A small self-supervised image encoder, trained from scratch: width 160, muon at rate 0.013.
Rows from block 8 of a small self-supervised image encoder, named by matrix and row number. Rows with one number belong to one neuron. Each number is 128 + 32 x the weight over its row's rms, rounded and kept within 0 to 255. All counts start at 0. Numbers have three digits each. After the name is the row's rms in percent of the matrix's.
After each neuron's rows are labels from the 100 images, of 14976, where the neuron reaches its highest value: "strongest on" is what is common among them. Only what is clearly more common there than usual is listed. The data: rendered scenes of toy objects such as cars, trees, mugs and chairs. In brackets: how many of the 100.
# fc1: MLP up (model.blocks.8.mlp.fc1.weight, 640x160), inputs 0-159
# fc2: MLP down (model.blocks.8.mlp.fc2.weight, 160x640, transposed), outputs 0-159

fc1.308 055:118158133117084140158052142155130125123101158067140112224104114120108079137107112118098106202105120145082146155125129123127070182148169137141108063115140143123157132092153179088127115114098084136098120163145159187154103107092124172131113133152073116171121142142164121156177095052143161128097167079116175120076147068144119119082087102147063127179092164145137076126144124162176099142192128172103066110113125150126140102186163132163132093150121179129191094148116133140115170124118103
fc2.308 063:173119074120126133143128135176175179143171128142153137109188131143132173103136130141112134137159186131140110145157138066103150113073143111092152164087126084143138077156164135105134117114152177071099131109136036121112134115110184131123099115165073130136140170086141092135081081138070123110118072099152123118127194145104087143205102201136104130102157132137117135118106193106196229110101113112112106155121154179160078123122183098163154090148105147123144169139144163144132122057125103
strongest on: red object (35); its colour: red (26)

fc1.524 102:094100094176124137176116092134140144180161084122129154138182083097143146104094083171088111116144144167123159089095146149156084102119164144114079105172136087061134092166126095118159120132158163154121145139167096118116165113087107121161142163130130055069164156101130096136111070103078118133122111118161125147128231140160137097128150149178102097055125152132131107148124128172172189155110143127120173126162090123087115135182041099147127112136114074162161125188068201104150105128113108
fc2.524 101:111179209157056092150113110147207120129074145109140151131105086125020097060139153139136119133136225150056118127124145139175099194175132107150133094157089162136167104152096114129143111143153060142183123154126154123101147127105092109106077134081118129155144107138145134085156111112131104120145102085113141121163145133159136129135115127163113096157180121151127121104091100080186077205074097175144120097121140113196150108123108116106070100143133137121106108083085110111129123152104135
strongest on: light from behind the camera (51); green object (37)

fc1.255 037:084100115084166192152129128085128145097161147159083160133148171107140092131109119154153102084089122109116105168097161128163174202121085187166150068123117103135143143113144124101098141126110154128095136151093189094163120139136110129122161124088125127125125127080145121108124173069140129130126167111136068134084128102069169083096146139134065105141145137107105127175157186162151181247115095214134127109132105156070048067126132160142106110139121171141105157156155117181121100094142117
fc2.255 037:080126154147116128113170111175142159100111120124126137105217132126159115115177203156097123149116102079122078150115129115149180098156158139174168099110113099160147128113190102122126106115114175095106145084119102175101145078112130130097033098215105081164105164171127086154057136188118089105090133184127160103116137115063108120155073153108128110100103147070165113102154124086147206121130126127089106146137136105088068126110211165164134103112122152160145127091127119126119119113121133
strongest on: red object (57); its colour: red (44)

fc1.54 113:109134094135140123177093099214123103141086140053151118145104132112131135109126137120138173191074086163141104134133112177191078149114096113082101098146131143184157172126131157095096098117117159127152105186143164088131139133153107110042091132112164108136113133150074113150119194104123107135112106100121136125172132187078124148095122144135111193121125176122185087149065185117212165136147129101160158148103101169105112140172169111119091041132110097108114103105083169086124108128094118
fc2.54 105:060154095116094136097146109139090157063078112159143190112069084152146104136129103080092132129101094132094096097152108143114092216103104121115144130087152102100086070086122110135165104146090144166081129099069109131140121129089108094174172089125125094109114141094136171113071027094147181165096087161142137113125106129142093095122145115119086163130131092156131114123147080115120102117113114135143126102121132159123160092102139077151156108139122222189194117124142146155064134090077090
strongest on: count: one (63); orange object (42); its colour: orange (38)

fc1.455 125:058099138127159120135073139146129065190125145131124115089129099148095178139172111119121112113157128163127132096119144112103151094136158186134110090113194099144140156068166151118062145159151128212105114123135144155181194129122132118178132077165157146182088139146141139134146072115195076139139160084107147169144060201121087179119029143083145125147146080191107140140098126180128153140107164118083145158094118107089120100166120103113134089157149127112146089101109112144098137096125144
fc2.455 125:105167106126204085136139129154097134143160153166147158090063092116094076123129073163183119121108162167147107164189160137146084150149092117184101158055156115113148111073101075149121096143168079161123143130092103166109118107128118134179125118183122075171102110118134145098143041121153137131127138085074124121101127106161189104130119122103138070163095108134106144140075062132131125173158145092126168143040125114108144137156131129153117131087095157144179107151124062126055119172143101
strongest on: count: one (70)

fc1.244 120:099195119112140145096127130100133022144116172163064169095109167090138169113165152179128122162101141116091104101212130115105136070113112143180113139137212090181143076120171094143134094082097115144034123117132148125176103142110128132100129103179069136154118132117158156148154091154131136122127170132084127156148093122129187171136120181154131128135112099085110099118192130116107081143096134115099139181087186124120150123183125165154086110114082061127173154103140143145130121142119149
fc2.244 119:131119133100161147124122147096088132130174164060130135169166127132085144126103069132121095109144162109112114114194224158141128134155153118177139172140131127220200112102111075116125076158168060143108113135156118136097172150095169065161166101095115111168132082123102176087157110165135115069157131112091091117144138124151173139151123158145162126128123111137130144148170105131151113153092125123156211127147132116093100118155115111130102139097131044161228166143115067150079114128136163
strongest on: green object (38)

fc1.573 134:140156088107128125094191114122065146138137154141071153065131095195134147099117135104130115185185176162115160118110135105188024155140091094129136175143161131105181113036139137083159191131146180116098160130130098134108128084160160140124090133144140108116125144104116112179150143176136107100170149190112139123096159115168127135093111100130164161136088112136131095121120154118105139168185063150120085137166126148106184181097071160107136109115104114148155124103086052137117084129121183
fc2.573 131:117143114107148116145089118144205149180170080161137130173181168206198167025115180156093076144132156098139145118125107092098170149173125088132110116086134135092144111115086118128093160125133091132093143167149081149142095162126102105102134094187113127085131133112138142156119140108123091161134146133116125124136118128087088143096159106163059128137101069148104149153138093090100063136183133134086098089113126146083087131116066177135139095124149180193158127125136036173145120114104101
strongest on: count: one (89)

fc1.317 125:095124167171139139109097123110099124166060110103109103123109133168179149132157110113126127057162133096061159152087088123161186078101147148162094103096132103103146136128131085124163136171142146142088082190148124153125146138194096130171164184186128116142074162109147111171128130158149142132113154123015130132125099170125179125136056167147166099145164106146189151107106114062093098116129147101127119181123117148119136160073114125099141085110141106103135147120162101110241122094107125
fc2.317 117:155094119147075105104120107177150102145164168134099114104134162132130122140030143081124124097147167178176095163151191067116101072067119155161108122108137158128065111084151041094142100136140107144151129120165109168160209087104072101204095175133118138115137166107188147137184096166107145147103097175102162128106132110069101118163133155156174115137152074143129135215120107158095155110158117176164165120121126113129097131175124129161174143139126128121122105146121127120143087127148089
strongest on: count: one (60)

fc1.283 072:118139090197126169124104174093159124130048158196162110122165063082106143140137176083193152108085173164119108067143110115145077106127104113181063123112128102142105154108101124171146141118152075131075151146074050167103123093111103079148128128070136125113156121139128177131086127141159106100142129160139137124138133164134100147093170194134135125140181147150113126052173145113139138159168140085108094157077150088137112189140131157150142101076134129126143146089180085103114190136102148
fc2.283 070:109146109095055089130070189121225149138093159093116119106143135118152165112108107167119178084139136186171115100093123107101164179148139151123113156173126084117135141117189100186140134107129091091102107126104145095157135128132125106099119088187144105131149115095083129143186082142136102098195084153098157133161139081180130111186125113072120079133120106140107093098187145098122102132121116074140136107148108183120116149091079178117113222074130189135128068121135147159127167128145153
strongest on: blue object (42); its colour: blue (30)

fc1.474 055:108142133227097131117068116130089115118148101129123155157169159095173148180104185101135160179116173110035141153133146066166145144135122147146109146125101105100175129060097110128141126132186139114111093178149114085162074162178143140106084119117159125122116139114136086079086120128126106087082145116088128098108112165128129169150119102153179184141054150135154145147151157142107168106137180157130158163088066081188136137097179100109105133109131152104194172089116122107141139052115124
fc2.474 058:129144107108115131098152084102075136128096110073080154159091139118131044092128188149122091065108115169122097123145125151159118101140089088071108103095157137121132168167151080114161167145089111194095105033071136083084167140103113083187122100105127061150110155158119158114166180113153162169091084102115129145120181135188160117093119137142107112160141127130179131173143111098141114150143067154079139165121132089142130099111092106111162167138144089137088092091108106118134101128205164
strongest on: count: one (90)

fc1.30 081:116142146077112125180089104114111168140132117167184128119113126125069102136102116158092042210125154099150141094141127107138113166093175172100107134148151075136166133143120138087111171102132123151087158139116114162179138162094129133147121148146157133119142099154132108062147082143116127132162162134104163226131145066129163148095146114144070132093145135051126067146100181101126113161154125182064143102166082073129144170113130096097139163170112214170076109113159169112127096103113097
fc2.30 098:129152176103116113082132155093174143113158152070133138160092142149076097063188101182142173120127131091107173084153151130055150126106144126119153073126133101132085111080149099085136137055080115140140114142130121176156150119108165142086140042141125143154133181131142106118068107186149168087100069136103147135129129117131069096113143085123147143158100081201106167084155152157155124167140149106115141111103172153078104092083187144103078110183119105143136131113167150160110139090066091
strongest on: red object (35)

fc1.594 137:123128154124144118146108081093115078113028128115184112155124079108139096104140123110119209141109149160105140094121126124077170169076163109136152112130113105157088115131037127139143108177109118135160149132129105104199149071115175140127148156102106093146160159102144120104142168124108130121128107194094121161170120021091070106090137174089111146103150190152123174160184103125081126106137186111158128101113088126150139104148122215139126088152116158129145144142093168098113150068158123
fc2.594 131:160119083120086124135131126176116110138083128138146085098158138075066100168109177039108170111127143084128128110132177093151076150130110140031138141132147098124117159141160140217067144136156152115126110140164143144087181130129153127091160078112138157067168117122177144155143112164221154156101078119098142133121124120112118156167175101048080119169156108114090134182131128145103200087136116093185075124119120120120175114116100129120138115111136156102106120148114127162141134109204139
strongest on: count: one (72)

fc1.29 076:138122172081149117094170129070143155064122137141122165108142104095119071116109133115132208131064113173179081134155145130103118135160125136112130109127073126165083159131116142119137154109129129182188097206078157120092132169144144061178129182128194065121162159117130108141109153134138124131135107171136121122133087153096177158096109093165081121159109153094212098159120167118094116121105174135095079066134108126126112145101115146141128190208130141069106167109115112160175144102081098
fc2.29 088:132093114088165128121162135152132045143095184111100111172153133156138089103128083155159061135207164127102117137085160178074084082143142143100123140073101138155112106145142058150113163153131144119178147096061193122125133123137128175150120099127119139115157094111141120063147111154144157113139136126131096128171137107124109167063115117127118150125128163102123168095148209193175128158140163113162088121112058151141123131109116124155177017098171095150170140133131171108132094141071117
strongest on: light from behind the camera (53); purple object (45); blue object (43); its colour: blue (31)

fc1.545 107:071114095100142136129109134086143161097093095192155072133128084105144154133134161157132084088089137140130131080118121118135173120111181199134139177105091106095136162119154112180120053118089089151135206137095113124117090095162162175190149132191135148113061116161128167154125148145156127095133162151145107150128106156082128148146137209179068079094148132081099130153095143072076149181116149160197125166131108072120126076106132143125128162122157145089085120132098158122122133143136195
fc2.545 103:139105093107138117115137118123155142115123121136133104072133122155143098118122165179138190083123131149157161092117170072134142138146118098173087158095187108167112114111155179161112064105125129102135163135206113117192135152127177094087152138178128099071104182126079085050170108079143070148122100162131123148109076079101113178071144085066074143123195069123104192082085121132128119118124067098114154065159143142134129136107134089120061171157140137113117128119129151120151090154128125
strongest on: blue object (59); its colour: blue (27)

fc1.562 096:107156204106071136116089169129155078102118107114076124148180166144133136104119120134083130163072152153114106099117168089092091196123065114149123162103175144106176160137090128152158145145083128138154130111134088118080182173113176132134166128123042159150142200130110170106109134154090125133098179100136175141131130104097091186090101129110164183152059159119109140112178134188150144134152168086128095102089144138088141111201126137089142145106133129147138158106114125071149119117042118
fc2.562 092:114111099145157097126157110039134183084163145100113197074150129138123145125115128178119150086074119143101104111149083057127143184106062123113131147164101123067191134138093178101123162103121142132221171099109131066102182096144160142136103144095123137101121073117127120140161146148098140098103107135164072116091168141117105108136166103141104122117124179062081179105127130154096139068093146108161104115125038120135102127126123144168127145154153104121158057103170161150095144121164092
strongest on: count: one (67)

fc1.443 045:121087096063093173149124105081128218119122138137088113150182141143100099081157101133112127138027150127182130156177135137105123215126117111143103153146104059147074058115110159139113110112096139162165124103132058137136159175121148121125173127110182118164107161103146111114196106134158158116127127145072114141157174121158162066100139132092080130123156120141126082180162191144104107100138072132102117100142099098097102153088133096168160140190120182112124098107172150129128155153099131
fc2.443 055:183158116179115115139090167120119122214082138137140142151134164162109077095147108111114119181135080169126079140125131162097133133104138080124107095161209106167163121168175081123097128095119118170139132153156172110107215158095145085162136159128139143156186159132166083065062160117108131064142145094136123110100125092150126133132137155132174124171119069133181150062162172146141150159151146130135092130143126134110098167096183107160138064103134099167166147116114171111128090128185062
strongest on: red object (41); its colour: red (25)

fc1.494 099:149173145078099106147145162153158107131088130115113101164132120071171145122131149061098134119099118150158084125110105125156185073180122160088176084151142073094142190152131111169099160127074190116145144071178149136124133101069197134137082126134174105091148101144136097143142055117106137138089111153115182140103122152126142091123173190102144122146189095163128078173102134104139192147141078145087094137165098125117125108140063089129175125150092107169087168114136127076185091107134098
fc2.494 102:089129178091076136146110163092118135127104125170119121142133065100142160172134096112174175108163117128102187070129066106047143148075133136159148148127134142174100127138171109119030103080092073083107130154164141138145159111145156152112086103087160096193127148136128158171154153131117068128087079070122133117104130145185126146114103087189116169146136087165140146103148122185101086135109134093117169141079103214074156137131156137157146107142126089124094132080135079090155114124139152
strongest on: green object (49); its colour: green (30)

fc1.405 026:133117071091074140091080092086162147116183156157067135139158131077126121100158147165118128157082136083153146142151132093091147228134089131141148097115145056130126164101137158126127103125146125125127108094206136174168144122145105120147119153076117170143136165105139109164154120118128116203127185144091150154148137110105164114154173134096088152117075153119138107124127194098103104118206126130151073095069093090167068158106127136144138072162133162076155097117178133197129143089102167
fc2.405 024:151164120199119136123099141093112137152127201107161145207182114160130120101152134129087127112137083107148140153103092196080138082086149115165135122151098051134100119103186098119096097093109131137155126148146127136115194144161115158129147121128125173164123193115151103139090167147070183104109142112144143137141137108172055133178072166155130102147179127117179123096117195117086153164146134069078110142139132139114036118139146134120133104130127079164112144083120204125061107116150089
strongest on: light from behind the camera (52); red object (44); its colour: red (31)